config = dict(
    arch='vit',
    model='image classifier',
    dataset='pictures of board games with random positions, seen at a slant',
    train_examples=97500,
    image_size=24,
    crop_scale_min=1,
    horizontal_flip=True,
    translate=0.06,
    targets=['more pieces'],
    num_classes=3,
    norm='layernorm',
    norm_position='pre',
    hidden_act='gelu',
    mlp_ratio=4,
    head_dim=16,
    fused_qkv=True,
    bias='qkv',
    qk_norm=True,
    parallel_block=False,
    inner_norm=False,
    patch_size=[4, 4],
    conv_stem=True,
    layers=12,
    width=128,
    positions='conv',
    pooling='mean',
    label_smoothing=0.2,
    loss='binary_cross_entropy',
    init='torch_default',
    residual_init='none',
    optimizer='adamw',
    learning_rate=0.0032,
    beta1=0.9,
    beta2=0.999,
    eps=1e-08,
    max_grad_norm=1.0,
    max_steps=10100,
    batch_size=64,
    epochs=6.6,
    lr_schedule='cosine_restarts',
    final_lr_fraction=0,
    warmup_steps=500,
    weight_decay=0.1,
)
Rows from block 7 of a small image classifier, named by matrix and row number. Rows with one number belong to one neuron. Each number is 500 + 25 x the weight over its row's rms, rounded and kept within 0 to 999. All counts start at 0. Numbers have three digits each.
After each neuron's rows are labels from the 100 images, of 14976, where the neuron reaches its highest value: "responds to" is what is common among them. Only what is clearly more common there than usual is listed. The data: pictures of board games with random positions, seen at a slant. In brackets: how many of the 100.
# fc1: MLP up (model.blocks.7.mlp.fc1.weight, 512x128), inputs 0-42
# fc2: MLP down (model.blocks.7.mlp.fc2.weight, 128x512, transposed), outputs 0-42

fc1.228:552541468523533489517480498496469515458479550524501467495492545511525511521527482508515496528561461529494490501481529479482536524
fc2.228:501514463547475521467515540524505508481491492536519512515554477499528473500489526471526494485494489510483517501499487517479429476
responds to: second side has more (96); discs in an upright rack (62)

fc1.140:477488513498524511488481528522481481456505523474498476559483540540497527497489509462502527519449510486523525530489492499522535489
fc2.140:525461475500469489516524496492531492513499498531489529470535438444499483489501484530530598510496499498476477468501523478464498492
responds to: first side has more (98)

fc1.428:499452474492499527465519540520480440482550510473451481525485500509477539503490504483496527510489510533505539506497493511572511494
fc2.428:512481514539510504488525475504511546482452497510518513473514502478494462501492516484485553485487488475477471486503492494450410471
responds to: stones on a line grid (53); more pieces: equal (39)

fc1.230:475504505524480470483516503467483455469516511515493521494513471469526491497507524494501478573546496463483464482520521497467489515
fc2.230:506536532519526518467519462476483520513521504507478506493519545515474478508527504460514421475517502507511489502474512499538494476
responds to: nearly full (82); stones on a line grid (41)

fc1.77:499506501500471483501522448464506536481485471480542472523521468483475469465450465507496510503502520486473520508503503466465509510
fc2.77:503489500483481482474477507492498487493529512521458478474480517514481513515513479493479401492510526489509483560460506477541529515
responds to: noughts and crosses (68); more pieces: equal (36)

fc1.135:479543466522512535469494499476468538456472452479498512487462518483538499543470503496512520490486535531517492522484487461507533502
fc2.135:494474474504468470505514462524522498458500479517439526535550536514496543521510501484482504490457477465478494529514523536494429498
responds to: discs in an upright rack (42); more pieces: equal (36)

fc1.195:517530489522463495515481461457546484488519478480525472504472523527468484525470514527461491512499520466485502539527480495491506474
fc2.195:508529480453518472501479520468499492514482546498481489530484453466520521519511467508487542493485457520505515458522478530530527509
responds to: nearly empty (94); more pieces: equal (68)

fc1.323:491554520524468530473462503490499500521537487509496511534506499495508518501474489480534488464505515470552509503534454497525486498
fc2.323:518490463510483485488525459512525491490486516501472534539514447484494509517494520494506568526476461490455472483525508468467404526
responds to: nearly empty (66); more pieces: equal (63); noughts and crosses (48)

fc1.106:532530479548510552524470468470506527529479456467502466471523528459471476457480518478466481523500542513489508520518471469494519444
fc2.106:511520522471485500461486498499483487525527484516468475511489593527473517502481464488520422516515493508536497523474530530516490511
responds to: noughts and crosses (70); more pieces: equal (38)

fc1.159:481457521503521521488490514496462426492510492447487493556496524537504521520500491483484516514455505522509530504496521500553498493
fc2.159:513466495497471486526520500482528550482500504550491535482499467464496506500494516534521596505507506491479480476509483478453500496
responds to: first side has more (100); nearly full (61); stones on a line grid (60)

fc1.53:488475489496528491494499536522482537415507502508471515502487491493484552502476531478532524521509473528507504534487483475499526499
fc2.53:493531487520504513494507466503504455556476507454512511485535487483504446504501490538479582482520518497490488464508524511504464490
responds to: stones on a line grid (43); more pieces: equal (43)

fc1.214:488490543495533519496494536510468524459507497513514479514461526513520526503469523454511530523471492532506518535462463496517547510
fc2.214:519468454479452473524509500493541475532540501534472521464534440445503499475521505531519527508492522489475483481504519467507469485
responds to: nearly empty (62); digit grid (51)

fc1.393:470488514498524504478485533538476532443516502508503468507474522533515522476485515450468515516475501527526512540472492502526534497
fc2.393:512487487493463484531518494466533460538519513508487520470513441449509484478509485518537560497506514484452479461501498475496476472
responds to: digit grid (77); more pieces: equal (34)

fc1.419:514560514511521499499462469469499494484482465495514491499511516462524485475516490526491481496518474497478476468512526542479486458
fc2.419:498461480459498470479515495531530485491542527532468460503523523497492526519486503497476454490482532484531479547500496463535504521
responds to: second side has more (75); nearly full (62); draughts (46)

fc1.496:494473501495557507503502493498450527432480514494456521499505473495487514505462514495494529492465507544508550500496488494484509494
fc2.496:495520513491455491496491505503541517544485496529566488497494540502499468496520492502496512500517505451502449496506504513485487528
responds to: nearly empty (73); more pieces: equal (60)

fc1.363:522453493510530492504513487498484418517495506449452513533514475488499509497473475492503507531470502510487515497501508475474501450
fc2.363:493513543492490496500495500500514593504487492550566497464483540496505476499507499492487483486495493508521484484499499502469516537
responds to: first side has more (100); nearly full (83); stones on a line grid (52)

fc1.224:491434512509553520496491494498457503450495495481421512508492479501491508494468505508508533494467505529499541502481499490491506459
fc2.224:483540518502487490493497503490527523528470493526587491484488531494504465506518493495492480491506466478512465476508501525486496538
responds to: first side has more (100)

fc1.482:502472502521533525491490510498468417483527493462475487548487532528502533519493498465508511517456496525513539522488499498547530483
fc2.482:511486501491477491504513500503516554479484497541492537483499499456496487494497507518511586501506505491499469487512505488458491502
responds to: first side has more (100); nearly full (63); stones on a line grid (55)

fc1.314:494447492492509481474487552531483484465547486496440479530484502518494542492492508471504500536503479509500499519477489498535522502
fc2.314:480537529528516515522507455483502497529468507488541533485508525465501441507489481537498597479505507526521506453503511513478502497
responds to: nearly full (93); first side has more (83); discs on a green board (39)

fc1.485:503533501541531511502549455506477504453448508492500539509516500482466506544478493530489526469510463517508508507535523531472489513
fc2.485:514481511458451473482473525517548511538522505538508465487495514499489498489522508466494493517536526489507457520483481490523494517
responds to: more pieces: equal (100); nearly empty (83); noughts and crosses (76)

fc1.39:511557520538488533513507446489518484539496557491517519497506490450465482530527485514509524440473498489480499479497472472512499496
fc2.39:515447470469458492461509520528493524481508474472473465533504498491483543476525489472458488527513508486511503479487519495497441497
responds to: noughts and crosses (70); more pieces: equal (29)

fc1.503:479531517504524487516490471475519437492477506477502511538510520492485499505489504485506529488513490533527484562480454476530530516
fc2.503:515492456521511513483519487519458513479492482469464536518513450504502497479476525547487550524503513494456508478525531484497444486
responds to: noughts and crosses (96); more pieces: equal (96); nearly empty (62)

fc1.266:445525508491492511502495475515514495465494527474503509520460539460523492534515482462509522518499468507580468488506500521563480504
fc2.266:497483489499473493471526506492534505500491520491494525514499415496504524470521516534532568495482479488484489495515478487467437494
responds to: draughts (55); more pieces: equal (30)

fc1.507:482496518514529514488499493531465536430483524505484483490482535522485524522472503474465534502483509533522511537483505522510511508
fc2.507:484500474506458487486502517482521480558507480504509502462504452451517490481530493503495591502498519481480481471524501495516460508
responds to: stones on a line grid (47); more pieces: equal (41); digit grid (38)

fc1.425:511557497471525505524507479500488557474469493494521503505529460480542528467526477516524486495484470481464483479477453527444499486
fc2.425:481475456457468472457507515518528486482501533513425485520500518536511522506518472523493479485504527477506473539515492502495457513
responds to: draughts (84); nearly full (81)

fc1.0:481506491526515467535534493490493466507486519474540507501542494484479491501514478502543502496513470489517511530536509499501473475
fc2.0:514462467502491484508504507524486504488521501500485522518519481501493500490491504532497572531494494492450494509512538463464475515
responds to: more pieces: equal (93); nearly empty (87); noughts and crosses (68)

fc1.216:455471500484507490470489548518485484462520475487482462531472543538502537496490498461491486514497490518527504530489500513548525525
fc2.216:519505499510486490549523499476518491518506511521521532502496472462519461481493504538525622505513509500448492465520483482480515483
responds to: discs in an upright rack (40); more pieces: equal (27)

fc1.205:467466540471491525483506516469533543460505462510501488534465543504463498499535484528539492476513480468512489510492538465493465488
fc2.205:515539503476504527514537489511507461515488519526491525537480499495531460502497489547475516506465457509469481543524451532472500531
responds to: discs in an upright rack (63); more pieces: equal (31)

fc1.101:461440482503502511481500546523498459480542503474463471524489501503495528492496504472490522530484484523515527498522519522613485494
fc2.101:536518523558482520492529458506514531483457520509486508483525458478498484517476491485511530512499492494473508489474475472457426468
responds to: stones on a line grid (47); more pieces: equal (37)

fc1.329:480553534509522520465468512545499435514529508518513489523513513487512517488536448465493479477505491490527465497524525515556517484
fc2.329:504478471486465483512531509492508485491500530528458512532496471479501531486500515514515551521485481491436504498528488484490473485
responds to: draughts (49); more pieces: equal (34)

fc1.481:531554540495489480522472513487507511482461523469527460486459530512499549491476458525514475498546524543519489492479537491466491492
fc2.481:495495482459451477461536504526513495482500492487466506516475471532516519516501534498523508488506463495491504508519501462527459521
responds to: more pieces: equal (51)

fc1.4:480514504524531553485488459481471470475488479455486500520483523523524523519481486487496570468512501498518489552495501520530530458
fc2.4:487457467480433483500504535493532463546515503530500486505505464479491510517518517487524536506488500504465503464502462520529470538
responds to: stones on a line grid (49); more pieces: equal (39)

fc1.50:509488513502521507504512497514486496473507513501494507499511496511488521501498497488531597519497518525499495602486496489526526476
fc2.50:500484453487443487497496545493525501515533474521506459516482484487520513490526526488487449499507488520469513440522512509534481538
responds to: noughts and crosses (70); more pieces: equal (59)

fc1.501:481486523503548528492486548530462538445504500513503492503477521539507523482471522464497540510464507536516529543466484497518528490
fc2.501:511481445479443486509511492482543456535530498526472522467542444448496497489520502531518546501486527480479484479506513484524467499
responds to: digit grid (78); first side has more (70); more pieces: equal (28)

fc1.210:528497484505520476529535487494506450482474537526528493509527469480506512528453536486505472529547480492514470475520506466425502479
fc2.210:501527519497500507503485487483499520526502506487532486467500540521502469509524503479495342499503508515516508524501531520541509512
responds to: stones on a line grid (40); more pieces: equal (31)

fc1.478:515528489528504490515510480481498446479476540489493534534519481475469516516480500497544488548529473457482485488506489472484509463
fc2.478:494510538476502513494502482484496522514506498508516478445505560527502465511512501484483355497489512538528513518495517525511504515
responds to: nearly empty (63); more pieces: equal (58)

fc1.160:505460514515524530493490486505443493442500508468449486537494522545501521499469513481472542502437517499499533506504512499506498484
fc2.160:492480491483487475525497515499527517491520497557513529461516472469499495499505495512509516506484489473510476460490495468485515511
responds to: first side has more (100); nearly full (81); stones on a line grid (52)

fc1.268:517545499520498507498521493505499493487478462495488502521492459502493497549493479510458529469495475508504491507475541498461516521
fc2.268:483495530500535474485532499540482498523472534472516506492493521512520478467487526499522484516483534503448504516450466508525521514
responds to: more pieces: equal (52); digit grid (42)

fc1.327:494502503518540490507532500510467537435455506516472530487486474475490505512472490506514519495486448540494531494508494500457497506
fc2.327:500514520481451483499484499505547518546492498529552473483516531507495466500523486494482508501520515463519455502492508512497491529
responds to: more pieces: equal (93); nearly empty (65); noughts and crosses (50)

fc1.236:523463495497503485504520558542501465476517529517450511505516451478478517461478535480518486569514511488487502526497458446490508482
fc2.236:476532530529535525499490471468474526532463485473546520475492526490516443517493489504483495466496499539521512471499513515494493515
responds to: nearly full (95); discs on a green board (40); stones on a line grid (39)

fc1.350:500526513530521503469535508529481489510498516518520463527467507476476469525528503468483519433480529482533501488538532480521513492
fc2.350:507492454484425497526485515497516483524499518501453521483476448507492514460494477525524551516471477510498484492513491486502485475
responds to: more pieces: equal (52); draughts (49)

fc1.141:510467458487525515499535550527529477538486496483496506470505446464456498493473544491527506519497536487498456509478502455463518514
fc2.141:475490536498510502468488516508464496490493503478521476459495570527506472473500464497466414467513527505547504520470519484503525492
responds to: nearly empty (65); draughts (50); more pieces: equal (37)